From a checkpoint of a small contrastive image-text model.
Training: muon at rate 0.0024, 8700 steps, batches of 512.
Data: trained on drawn small creatures on textured ground, 50862 training examples.
Rows from block 2 of the text encoder of a small contrastive image-text model, named by matrix and row number. Rows with one number belong to one neuron. Each number is 128 + 24 x the weight over its row's rms, rounded and kept within 0 to 255. All counts start at 0. Numbers have three digits each.
After each neuron's rows are labels from the 100 texts, of 14848, where the neuron reaches its highest value: "tokens" is the input token at the peak. Only what is clearly more common there than usual is listed. The data: drawn small creatures on textured ground.
# fc1: MLP up (text_encoder.blocks.2.mlp.fc1.weight, 512x128), inputs 64-127
# fc2: MLP down (text_encoder.blocks.2.mlp.fc2.weight, 128x512, transposed), outputs 64-127

fc1.288:170108126190116170113116134144116132132151135133102112148137147122122144102129159126143125053131131082099136123105115133152150090126117114117127119111127139138121121139113150049148134155124104
fc2.288:108144129059177075124134122123160119132093081125136133106111123106152109154109083134091114193145136144160128139146148119101128160143134127140122149137150097113128129126155110197116135110123161
tokens: "<end>"; "yellow"; "pink"

fc1.227:138090120146177119096098136073144170114104166115142145144114124115133135148146148104115161129150107129182096147139137108127116111139139119106185143166093152141128126157130099106141142097153123
fc2.227:163161129140130136134154105149099132119101102138128137142118100136109127129116133123158112139107134103041184109106137142130139158098090152102093105103144122152112120126130104169099067120161125
tokens: "marbled"

fc1.448:159144133072152074134146120163136137119134119107088136115097141144123121144151105124137175105097143133107121110157132126130138143067116126179114126132123126169110138091147129112166114150138096
fc2.448:135131143118147119145118133126136073105096150155150178124172149104135161109121091096105086122118130093122127143121124165124111117130149099104110146151129195099115147148126121128134123152113159
tokens: "striped"; "red"

fc1.153:088176137058103136123146156133145126130128119139130097125118121156068128154128089116117114167129089128104123142097127127129146152107143126083120136160074105128136132086157121142144132132075182
fc2.153:168128136158138112128114093107120117119158170111140145162139132117166107117149202151154136108119185097136156133163124134118110103143088147131132127125157141105110125181074127145098112114167098
tokens: "<end>"; "yellow"; "white"

fc1.345:181069141137070148123107124138122135163150128115125113127141169141114130104160124164118161115112139142102165102147142156155145083145127120168112151096134127155115138127080146112101130108165088
fc2.345:113130137130134117105146126085149143081111119150106129130152088103114116153090098072132083127169132097198117169122124129125137176110130105109130114163104146138162113107128127105149111148110164
tokens: "a"; "crab"

fc1.426:186137139085125129129176139094110116119091136168087113097123127122121090134152137123144068176098146141080117156128114141127109143134127126124127128185099076123112123130164173158144140133100178
fc2.426:105130113211129117149108124174151164128143116112153131158131131133120159130133091126111151113133093126177118103124155084142150119133106134149116115109165151109157149107131111118133133097116098
tokens: "a"

fc1.59:169113151152134124126152149105098140127102122135098126119125141135160084127152126175150089136086149183099142126146114142167118144132133138137151125094127080135116156132121169132140116097130118
fc2.59:069138124120088143127119108132145117121102121110169157107150104118112175107127155100109137113160098089164113126131139139121150130118130122151143116188122176108145096111148129135129155153113157
tokens: "a"

fc1.439:087163123102127116126174131171127134149135087102153149131155116107103108105095083156128119140135114145131135122089119092112183182151154121093154140120144150126153130097140102165141123145118129
fc2.439:158094129135129144131098088109120141095140163156103107120093105163135151163183156111139136107114145123143121127177151177143109101101122134153087121120085122134084120180122133116124145127143108
tokens: "green"

fc1.31:112119157141113175151124114121110167160145147116133112140142127097138113114165104126114112119112105161068146113127130137170109108150128137127111159102135129123130136118084162139118072086134094
fc2.31:143159116115110114128153138159161100149135095161108154101140158124110111107131119097152099106136114132186100167180120105110141191101145121158153070138150128106102118121161095115163192168105128
tokens: "crab"; "jellyfish"

fc1.363:118120099138125099134091144144169080134168101078129158123105097119092149102082147098115093164126149137147149126100128097152144114158138146101117148126165133130145137174147148137117104136114137
fc2.363:140139138104105121104163119128091138111124130147158117116119145110100128102134094130137133102115093121110113116133109169126114108105115151155123165132102077126135155121136136139102101112140152
tokens: "a"; "butterfly"; "fish"

fc1.453:176077133115117115159154192141129096153119101104139143103139120152191128105133148125148158114122112108142147128122119171115088102131128128146121126106125108163138154095083148115149116177098071
fc2.453:089177137130120141102107089098143145097138168133133152178124128082089153153097108115065097163129142140108134125119125127140175135128150156121140151143131148098108092168163129129120149090154174
tokens: "dotted"

fc1.436:108144093086056093165118141136119107138116121130148165117132145138135119109137134093179131105161165105136102123137141150089134135106121145130135162121136103132123132118150124187122119121138159
fc2.436:142085113176147168164109101152105124148096132136157082127090152116091137092144151115090121107149113137110146101132146131130135128139098121121079150136088174155163108148147148121117115164106111
tokens: "crab"; "butterfly"; "jellyfish"

fc1.294:125115127122120132138146073124134164117125092097179119122151126119177143122127126162122127169116124201162115101130142104130143169172172141110167154115140194139140110144119109173112100114107106
fc2.294:141152108135143108128134151148116111100112160109100127124136129133123132104133133112123150129129101062101133161119116144097119100120072087153100095092129081114114125102174109100157165119131155
tokens: "<end>"

fc1.98:153097157117115135129152122129100150155108115117157126130157149119155140083116143164124133163101178185135151116126094141115125142175150113150114134122132123172136125131092148146085134122124085
fc2.98:131153106135134116115120135107147127109111156093109159128122111141112115147133133129118116088136067085107128148121148127128122122111122121094175113164121124075113121136139090101141173142119176
tokens: "<end>"; "marbled"; "spotted"

fc1.365:154085130093113139106182092135148143113131103120181110125143107164102110109155143140150118169124152171132145107112132133132118140168146131098132171120132151146165098133145148171080114116071169
fc2.365:129175147178128121128127184130099145132151134097110136123159109134192122121109139135141158164121113114180121140130124107116147153072127122145108092129127092115113129164126066126160131106171130
tokens: "purple"; "blue"

fc1.187:166116125173115123124133122137127135106143109091114097148099088107132136120084157138150147098149183118188134125164133123130125170101100141123205128131144147141100105159126132079145163218127108
fc2.187:139124122159123126125119120100113131144146080113111102133136104118100148157093111143194130149153187177149143157151125141154099185100096148126154096122134130159110085154140132123133146166137135
tokens: "green"

fc1.131:118101120100115132170134123167114189106136117120128119142115182122131095086151107147113149156102154142137177067122094135121096142142116140138153145164142112125142128133118157141126114131143081
fc2.131:130169152152120129115115118089119057118099126129125158147147096152124148143100173110134151118131103090139127180150130128144169109111140088092126123110119121159101115112138116160106114121156184
tokens: "marbled"; "striped"; "spotted"; "scaly"

fc1.56:146074124077097138130156142143144123159142107092200148117167118159113123092143114147126162174116097148141145135118146127088130147166155114123131145136097133168159136124124090134128131132107085
fc2.56:117180120152152105145109073124085148086123188159071108146112122128132140169120140141121088089109116094110134125126121124172097097103125137120113130116147124099102115128122145131111155123146148
tokens: "scaly"; "fish"

fc1.400:145157097178140126112120128136118127100155178098124129137086132133126107069126165125095134096127125129117152146113115111136142123109117137103129082123094124154115136135148101111167139150135117
fc2.400:128100139090128150136097139142113137151107090145129127124127119130136116072163131135139137141100122173133128139119155127175170138142099113156134117134126167128105114130135149155121101121162156
tokens: "a"

fc1.169:110136155084104102129170105139126158108147083098122119120149136130133108181090140119157111134137150159132154122106078104091168136123105132124124157136096140138155121127184067130095160137134142
fc2.169:146129162163161125114095163086140174164130150106122157138114088129133144119138117180098138144137095102108124130138148087110098140083159140122149115121151116089100119171100151110107123084141097
tokens: "<end>"; "green"; "teal"

fc1.94:084146108142145135113110067128138131117148153122136134137115156093070131119124155129101158086164117096130133120130113106099146131143133154086135123139112173139149143147159103052133155134140141
fc2.94:170104176065157104108149186123151167131100127124140127109134111143176114123120147128157117160107175153132134143159149135141122128121092073149110154116138111087115101151092130155118133112119125
tokens: "green"; "blue"; "grey"; "dotted"

fc1.429:096169134142125100153120075193135146101121103121101119158105117137102105142094095101128141086150135121116127134124153113125148161084111167151101123120173118109148115109156135133092133166154125
fc2.429:128125121146127147108078150099111128136159153149146109109167103136128154145127150166132141201095125140164147142159113147122136114171127121102166093136057124139109140153137126109179117073121124
tokens: "green"

fc1.369:168070151135128139104132145115111155132122100102166083148158156164119143104148101133120161132127127177121110091123125162142118165136144094160090169122119154164106124124091124114107121111132063
fc2.369:139168148129123097130150143102152125106150143120087181113133117092170107125104106115154079124118123100126133160135128117114141123121143115122095056159149136110142123142121081135125098147135178
tokens: "purple"; "orange"; "blue"; "grey"

fc1.401:144158121101107092125126108130129133143149156101109068131114154136098156130170140136127173181076117097091127111123150148136073097135122154155128121175146096154127138097150142128092092123146140
fc2.401:116133118135122157149132158103127122076137158170130178154150141078147136110129134095121088093144150159144125128170102126123128142119119135167111131095096160132108165144097135119132137131090138
tokens: "striped"; "scaly"

fc1.248:086147154151161130107097108091117126111071143139101099163116104124141131173104130092140089103160171126121103142137103142123089141125125092111123110152146114111111129123126169150124118110120169
fc2.248:149129125108113103129139179136143129147182110093131186108160157129149106074140140155139154141082106104134151110118127101122150125124133170115148131124116123152113109147111079111132129141148137
tokens: "crab"; "snake"; "starfish"

fc1.459:107162119068189130136158142108149142128125136133129142150165114131106124118130154107109150178126107143154102116095113078106160124133137113102171098187094109113143138137137135133128130144110165
fc2.459:154131122179110143129101113118105145120145143120107139136074124136118123131147153144146093127113145110083145120150181154136148170093098136114099123115160166155114112136139083156139076146154122
tokens: "striped"; "scaly"; "red"

fc1.322:155100097140114157125146168157137153127123154084132143133141130157181145112128152156141136127121083103119136150137122121174135112139128107123158120116115136118111118126099134102161121174140107
fc2.322:099149141135130112113084075117121116129115110134115140117151132112116132160148135126117158105111158132163113112133096142135119188090140158126128121133122099148097101166135109143119144124118143
tokens: "green"; "dotted"

fc1.320:139124147160123124118077168123162160096151132133123128149087137124121162179112135138140179152104123137177103098142165100157135141161132124125116128121139160141100125164086123150129155112095150
fc2.320:171143103117133146116127094147152116152052090144131161132123145177119131085095146122109102115134126125073134107118093130142128105115132142091135142129115122116165108138135156092088078153134108
tokens: "crab"; "jellyfish"

fc1.434:093120111073146128132163110118139141131143107107160152095125112089129127099104127158102153165128176163140113108137139103116133148173131150110175111130128169131140119127119107136124143111159146
fc2.434:165105148149113098106138126110172143113105151117118117178144124152116104157150156117137140099131117113128167112147079150151154131109094090101116149146096061087122128147140123142110142123136117
tokens: "snail"

fc1.251:107126149101086152164132109137112158127131124119127054100095144132097110133145082152090122107117150165081144086128119151161115154126146182123089142131136125155139106101127132127113121086144129
fc2.251:137136130136125105078161160082154122113138147139131198181178099116137130153128159112185144129136128085142148158170095123113132113119103105087152109128115108099109151170126128124101136165124137
tokens: "snail"

fc1.202:157137125141095124139128115121095099113128108112132106134152136145141101124138130161136124130118157161086159133083090139147150149123163125135093126157138109144155168089120119153126121148139117
fc2.202:128136118098124114189085141116131139136073158092127164135156103106149121120122150162126123119149133105147149147139138125086109144130096154114129108139123123093096105144119096113095114128129134
tokens: "green"

fc1.505:148150133129135118123148147131114156106118146111111121155103143164144083156136097137133130135121124149144142083167138126152134148161089144112133145130155173116083122129118101144098172107161125
fc2.505:135115137135136110103138055143131109170089125152120121138101100105144123149118152118132141155129131108093113148117151099124134111126139150169114135122089119095165086101121124109155062114118143
tokens: "<end>"

fc1.189:139106112078138134114160170090114144148122147129133159106129128106104135086147154148123152206087128138153120136132105110128134135155146117121156126181064103174127140131134136127156141139125109
fc2.189:131117152153117111141133104195155127102117122134139087142136140144137112162130127130133108080116135137129162122125160159146119133118075110108109150087172143056133110104136115141091138124127135
tokens: "<end>"; "spotted"

fc1.432:085211126119140123149125095198141143101128099127112110134103146130110105111099106109129111085151156111113152111125106120132118157111110173102117119112170135090150119111128145130092127146143126
fc2.432:163056155145113132110135151082125118130116121113158142130146119122132141152138142128131164159107099160158106151143127158113130112133150123158137152126099141165115108192160117123191123122108128
tokens: "green"

fc1.346:131125160110133143144170136153100128139121113139155106147137161134108103087117104137131101156141154121122113111078093146137109157218153105136121141131115115146151126156161149097129139134087118
fc2.346:120170107148103121095109126100156188133099153147137121123090108126151161129123143125127108089058097160116145150175128105106164100096106127122098091132139138132113141093121121154086096120146142
tokens: "marbled"; "scaly"

fc1.379:067141124141132151104069078156150140122149111121165169140106110096123156133104119129140164113144084107149117142157162104149164184136144145144153133120150181151139123138133118144088142140160134
fc2.379:172119169126137119101167136103113107117090107110086124109176144155144117108127143120156126163111157135131168115117065129136072099098142104104124116135104059110110100159113093128193116149131136
tokens: "scaly"; "plain"

fc1.216:119123180104171129129145110163131131145147116106130135164116113111139088117119070133183155166099108141154123112094151117090107120158139135138119161109132127130171104134135131141086113141141116
fc2.216:119164136137139116106161116116118137116148151146131106108105122155127137153076161097106091082099120149124138133173086127177085135120111106105140131119088139155103160116139122126122154136097158
tokens: "scaly"